A small image VQ-VAE, trained from scratch: trained on short English words printed on busy colour backdrops.
Rows from block 10 of the encoder, named by matrix and row number. Rows with one number belong to one neuron. Each number is 500 + 50 x the weight over the matrix's rms, rounded and kept within 0 to 999. All counts start at 0. Numbers have three digits each.
# gate: MLP gate (encoder.blocks.10.mlp.gate.weight, 256x96), inputs 0-95
# fc1: MLP up (encoder.blocks.10.mlp.fc1.weight, 256x96), inputs 0-95
# fc2: MLP down (encoder.blocks.10.mlp.fc2.weight, 96x256, transposed), outputs 0-95
gate.130:443521358613463524492439425465510474382402495441415498571605557546514563500492452427550454458462439504506474484414587596575488556564498594593506499516510487487518469464469453532546476433509495460448561480505485463519395527490479479458513538491428477503491407555559566502569517456519542490
fc1.130:485466435535465610499486539558457450479401524419497539497582576584484606464447507491511506466545461513480468515381545489501404537495562461532552543446501487439440436455490374544432517568482498475416490500496522526469506479485433544426521508481449581461414372567553469502561401453581523475
fc2.130:495440470474487619492464524354422475501466468524616447618374540639416443530519503575580439441474428474606523459496457451499594519548489506443440524573432547449384610519380568537565515449519446498602633463464396422583526458478491441572561426558525526459601532551427456424415567450582640501
gate.131:457473417489491505502483558496493538572498467492478515525460509507475456452492526503561489497528515530529493579485486483449490488529500503504574478452436518517431519516500440474495448507472449438511401544462473561454430568512499509536566467472483532561496503464416550533500465450609440479
fc1.131:476568539561479570490484482529568454519536485484565470595504534512492468483418503484543473491557474505524497484543486504516529626452559490540502491493496411529540481501466442464505474565534496527397541482498531484531416419513493514491544527496441481487508475478521491524512475501472438535
fc2.131:516472482540474507568537502470508599540555430520399461529498452531484586448482490520531501564515471485501575506411512489471439499486459475560468502446532564521455491444554518495490485551465539531522524523527515433458600460477479478491414554506468523472451467511489467520498461478537488475
gate.132:509586489590468478475536514510534448541476519540586482561507514503536574508456467559572528548531527538490457469461503501571506451485472531608534461481519525588536514483537418475466563517407482420445580557491525492532440451521434554485563483427531452540451454449514454521542494431543450447
fc1.132:480476467548470518515523459404477422537473488487480506507525601578488523532459466442499495441506502491537477449470486484531498584495550523480497534505546449484505461584459493511553562510448508408422508460450557549461504515543479566511603555447523512518455468431456469438541450485551437483
fc2.132:515499437514481523519480477495528631506497512465574591489543522492457533390500512545511588558499437509499597488416501461565560451527430516518504500366467513475471491474457473533510477640540447518563556544484499496539506437490513572537544462527460474488510505547490533482489455460577568449
gate.133:527535502489499492500423482575499515511513515469521537536443505353533504520491523505481461441507542470399501508512488576566534504502477487523429570496467536466493523498546537470516476505524464516498513460557396521461498489509582524494451499483529474533488475500563527486512529505435492511
fc1.133:443405519513504491441519486496493461490447499524526571458459445500445535485585482472546444519509458459581532459492411492474504524414468482481557527516493524445506551503523627552477551443506495437523476501508482505525489499494553513560551379544540567485459488440441556390476389514502530478
fc2.133:483420566429522476538459495506528464494482512522568464499522473481526485406457523616462532520525500431462575432482570472455487495484445506538519520507476598473463499529469535505545501457538457446471517504432535526489524476517471486477528639536470518500459512494504569480506520504485465484
gate.134:517529505496571485563526530479473545516479503472442526589477459502499439527485461470469494491520486539488561528464465501450462528503500533531526509452508494494490528474522494555463489506537490444460539534532506516485510515506490491454502550524464447567472463542500456515542509542539534525
fc1.134:428509493453419559456583518510496566503518486480552480528491462456461525523481443526493523445453549510483480510524518529486528552510513535499542494531515455588507500468524560510524510470512486496516543530444502494467532470584400518487507536487516482514462485511506539510427566533590481500
fc2.134:578471545553502548499484433498558426531401484508562450478457578475493450492496486469498497566481441493500536533523526447526508542459518529498434506576510464546524538498490524533520453488487429467469428512509480488524508516536492431536478464514531514476488480511489521559510487498547540467
gate.135:447506505404434500483473470504535517550439532576424536425532566499467525500469556523487487525578494498535460484563434494518558409494500500511507487537439528496479507548490576543461503554478444428446475531513497533493506529525586449501560514517517506485415496413393485592505552468493378475
fc1.135:451561548516505534562480461427496463515428465480559457535493487539569563513593510544537486493533555450535463437440516453434480524470512509578478428508468427608520487470474474457492530511514550572398553516538483461555483457605486542475510462537497547510506462601492511565549437492573502522
fc2.135:507499558506506466528472486520510553558548511489387546443504455502647655506509472377533553527479572570425468502455517489526478497505569496486556486449485544537548449426577520439498498559510528513467451526542612517489481516494566525483478387455543454511459470464450482511510412415466423574
gate.136:571567455561461528557455506524419524522359526487406570482475521417491545453466500540569444507418510541482508469454499466410486479529523572489519467428549556406531494396470422524543489544542517446515436503522451506434454437590493547437495521484474538500494482546529571479482468466516477521
fc1.136:446548517471497463463592526401447396532479449469464505526571484550552440496583492479495489483415504450453418439515492568498529487529534493466514509547544509542452498505532523515463535485565478517480546535576508440605492512520468497438499498548488474488541511445442536522515512442588551511
fc2.136:513495454549453474481538507414497446535524432457506469456490516617503471532479512472492512508471445574560453507584481491475490484463582497516441512626436440491460524497527479553507492428445530500538604465351456492485476546436481523478535424500498473543519456463464444475548494585503467473
gate.137:509484497463529481512522500440573560488507516490443550476519526501529503474548508504557495515503489530416486502511482508465605476514472477473546505511517515573522541398494541504514580487422499448486499549498491528449511505506452532479500418536544476508528492429472488513571492508532520570
fc1.137:479491449458466535513545501499492484554474552461565479545430465586443583472494468509556522522449540521504562449461497533520489557491492515516546499490465542488468523501505454536501460529502540497383505555526492509561511450494562614497500462488559529460471562445458512465573531500472487566
fc2.137:493507441435472490559449467552555510499564511530453545456523438469565507477432469452514501560544487446455542513528535464509558492473536539471621502420491496454576416451516499513501456569517492437495549618572569494453519474478478455494517491535499459474468522542458425504507491442495462488
gate.138:468523511583513482533474474509414494450464463494478553535543443352407442435418453459520481553472447583444539496448488439475547499522395502510506483361542472493518527496533476517483484455489376423546504485438456527459476455536530502527539519418518487548474532507518425499484447522479476462
fc1.138:470454472453486533478540494443565485516512498572585485436471549562545441590566564489466500510491564509506461520585551481473486463478518479430586545622509550518490470420499558474474562474427555513581505564552490431514551485497458490439471469578499546515506428544460490479518522497463590605
fc2.138:469452498571454476521451571521434369543512505522441456476442508469541520580506510397581437527498473582501482481553487456428473540440582470511418492525547448514509550550444530586529538454524506438525541433464445453540555461445479515497528566542537482496494490517461436475485532532451441458
gate.139:554429492555494455523543510466473491467640517448530503547516433492564487545551479537462522564541532533457536452508453470519528575440456509491471518518520459507582528543526543532469430527521456530398553529524455483549529516454536507570469498529503482535444502529526476460470526545442433490
fc1.139:493549506440511499454530505542451522508398561433504547464391498523475443438506502494541525503484556491505502498487444506435495441518424467494489486446528542517463516463461335430508499505419483501489485555483532468453505510544502491479500475534526526510513399443484501517495480486593433497
fc2.139:469517488472498531490423499555471460480506487499419454513504468502482496434518514615492473554484488525478495457468460463477639454495437537531494469531516564484498529425531490527536502546459441545489433545534528548501510479494416539567524566507484519480483488508467555566542561455507492536
gate.140:422509492510537515573481491458472431491440420438444412579507552515553543493541461505537485458442512501490540528409539490452478513530527503521492504508491490436489464458517467530537507473494515472519489503497504576493522514545513498459458462502477478535486486542543524474483484512494514511
fc1.140:546507516543503495519540503471534528505584533543518440506471558452432546508497559498518489521578484493526525601459534472582547453471448543439493543468445453481513497520536439519456485480477446467492566463496474442566416536467492453553514464540535445484489578422478506480489498526510487490
fc2.140:484485511499517457538556498527480501498504551552508488590455381595489543451473496521505485513514462473545422519489511457463484480476531422554444528520531525459528563499488495502453520475436518476492488506513484509543485497460541488475445504452544517574489466458468605555524464535468436515
gate.141:496543474536490502507506507504452514469476480539522529458523478496486448475535516567503462469516558496492479541543479411510517489539504552544500527511486465516489524445399449522477560438587508526540532539506476462439501476446482486465485585507477549481449460500549504556506455517504525502
fc1.141:509529527536426454489467504524522443465502525482530502500508493501464490474506472446554482535478505410563594430442507492558397508491471491524435581491407479502583536479437446529446464468550508538492501451514551523496532437536522485496482551483484551539513496545565534532423548561477390562
fc2.141:537541431513504503553499507532521478520474487468431486480556475427456556518464524523477504573548494554481495487417478526456462498503529460434560519483448450518603455527513516530545446523539558508480449543484502508454485452541477488555500533578574525453465522534578432474530450457528540505
gate.142:497529490537458502522508542502548504510510458510557543489478493474530504483631535511502539448475511445489456537519480527530547509506491426441555478481535453545484485537557488466498453458592513586558568488470519468547482479571501527490485475505524462575596490506506424499489506449516497547
fc1.142:454504445503474493545459469458496448455586393525444519542481508476513534450524534545475565522495580518450495540495495516513524494500522513435532464548538522534516507535497521440508487451545474573460541579478522488530459498527522532503484528514553513544479458481454451564543411449441411445
fc2.142:553489436457545446515452499396488502500531457524602523520508487598384529491489494545521556538526493447537497510495502505532524449510491571502539540499484550488498500495449513450526592532478542483481564441377504530481444464453542548493497479523586392473527571449514581467482480492463508509
gate.143:469472638531446446500544521540576595521548530496592515438424479495531408479583481492490502610557469478484579479512421560522476534471419452465499467473492543530561555561487501443511442503478494465480549535514478511475474556518563472524593445516608526612484571411422508490557478495388495456
fc1.143:364430626491479456448456441486497606503534602444518511536448468472490478425554534524461474546509416450521548505523441569503471557454523470453519489441535485507580572588487483488529409431502449438488485492465442503530470537498624488606556536485615508562490610415418518515513476567403508468
fc2.143:519448419527544531546468542503434499534446449588607535637489547496383430506598543559577477521425510473477572420523444461593540515596472586444433552511440538395423517452397509540579471517566457387506444509489497447586548488486460435564540510526553558443560541546471464423453503433527564479
gate.144:484469412583487481567481449629502526418531415463576517521382466326451509443482490489521462442464485494393507502498531539395456539496561447559407496394485521411567527476500398480572449525508466560524498470576462464431430463438542529552483467555509520489483531583553440514535580584532447520
fc1.144:550564473567562495541473421532501404352551461508473477550480525403485590529380508493484500453576503588399495458514569565484502452557599430527424482431546506514551520484569479464437471526513454535466496451559475458440445436389479494539448539510495431455536519563609513540552495482517465464
fc2.144:439550517544568513529538439428478426455468465451500476579406593614453496565575425394485561416468504516553503584639484551541510494558515487557545441530428453519563514397406560516465418447443551498559461485471542516571446512540588516562492344490501497551544450432488439560435521528545558573
gate.145:525531528564516515475556493548558502523474524477528426495454434546526479537486422550485523559515438381506526387514420525538477504454494512519529438537582511607506495502527534443483532545434572454473555528499490461470520474521488564434590484470601470509511524421460486455463466491498484500
fc1.145:550442485466462532496525487457509469582520592490568516392472520551480440494433482483468549522507455427539552430520455491556483497542473572483536476459543574472474407596490455471475532525418527438512451475460467576491506488555558542477598479383590527518446462443513531510510439472448458471
fc2.145:504432375507550500556557506516522524518566456485567504566511564555434593424493462510562593457505429469528493462461478473528600490594453503459591471379429529453532499420412550505548324527516457480541505607485535503561515407472506545506503438470555489447530518501510465468437462405532546484
gate.146:449540514534467601533549481541472565451492420520515544517460515410526572447495539560530462459532533491397520532518546546455480544500562415550506458383497554503572598458437445506499479518545553500551467517518414475426464463524485519514513508491475469505607513565593492526504553553483462470
fc1.146:570588524506595550580529446490535539451435548605508469520426518468482562524472524447480503491525520552456517508451515522500493335490571460535504493503527513574496512439596483446506515496458521573554442551504468470402460425478526487487483485488525381488539505522616489524506459465501527491
fc2.146:421496509546494483472544471405481424439510480454552491541464568642397422453554479465426577399506555455522513510571523594445515503585576441556471513505499431534494540466474485471491463461489559543555567460449493517509461517530545533465497375473507458508541377429551488479416483526544546525
gate.147:416323529308380471436342696416391410598633418269436335531528377605451428620494427402349665614498357501656714490568373403539435676365481647380399615589359440432336437625509734725521381616661519431437625384448626569576635455600599603492449583544520495598447527439311345364406493481329447407
fc1.147:535705409660685614608637243535583583285438530701574613469400617394504627349478592580689328398498612455291376552413605628509580284549542313591577390399625542543626635371529270313505577326344452696571436614562371333330337543448374379497521484429450560357579471594690671595537522592712584612
fc2.147:531414467489522569559479567437425489544446444568532507557480434481491469479480590617588372530490414418506543440457424438556545584575462599425445593452463545469396539427430541591622491372539406354413543562493411419534565469432383463611592524589531563451589570606376457399473549450555606479
gate.148:522497497530520603537555481496539457489451578556458522459584543546514550521367556508547519475521491523533412455484516521445527470583521555526472416482549600544504443478449399502614561503382505466557360564432526537453469514532380530573598527495569509466494411475429582488540526353575524513
fc1.148:508447505463502482454453526528516517514516437513462608485397474484518430436565496499518479451523498487470472544504418481416514526374465506398538503536438565433450623492533578501487549401565539544496411551463462451496528598533512488519456441602478552506552542503461426465476589530506598578
fc2.148:465574593451401488404547487524530460478608509574459499518466428454570561548432514491518526490524537470443436533637531482523461518434451491542426461503591571529482526610546482478429661575508537545501550398523435538438501543534501504505442627393431547529395498427554615541575543616370374497
gate.149:463520484477502485539501494474505503501452507514483502475524533445536516481505496436502520513549538524483526562487477488381536408488505520488511534508503513508502529547425515545470486491461495443512504480490546467541524567458512527531522531463482511526456500497520536457518505558471544531
fc1.149:430466411449519477467510482519555525527524512521491484448556466437499486508509507452490498499467491538504508518548511488506519503511518514441532494510471504498543494477416551486472510465471484425499547539459491481506462541511474458539501547500528437483470573501528514483501539498486462570
fc2.149:485489499501545505487503470477579494453559534470505508551511554558497483492501492461512593441546494407552533507519526479492504499521494520507415540505519479454568592495456505475478429507525519520487501468530527480510485515552522497452483531485487495486488532517489478461479455471526535491
gate.150:414525531499499577516548483513496499487459541501570385475421542586490546518407537583493476451621559518572541400505467535595524500551540473596529449473410539576461474504548459459554467574402491495479489514503440531530422393513622496461554517452583555443489518494525516521653392460495362408
fc1.150:561417570579494514516559527408518427644439561558473511441506541529601546467480510482527517538571457489502439508574451444434495520483512541463514471504627477508528510480437441467522623532421557426430561548502507544539536588508422527472578451485462511511461424429378437497520528474528551573
fc2.150:532439474505543540538526512602546574453467499482465572430565529528539565416540467431543566600479503580456541500427508472576555517524493439437599502419452391471584433400499513534537397610499451534617447610531674464471568417486421480551514424478490429418475513605479360502520456421593543479
gate.151:613586558506512587511565517438637442494455605637519509479506619557521567530446500505574502542486590525509393496503480544468491364555541471522517366505600581569503440470510333378648485526228516518540434577480528559451432446518432488374561536409573508390547436420528568593640520438546410530
fc1.151:447490489507539455506470492661446565483608465428523609448448414350474435410546487514426480460462432494408552565518547420478540561427433509538472545465497464447532628445481533533416560425605449571577524475532410478473519541547458509570348474634406469551496589567549462433423573598480642476
fc2.151:442557543516404469426592436439539387484559583471404470445433396512563503577461507473471500437548553644520388515498590557436430437417508461550451454607595550585441562673658447425429693538432601501493442346516401626507428604530557547393478578460423501550387484431578573562556531645393347591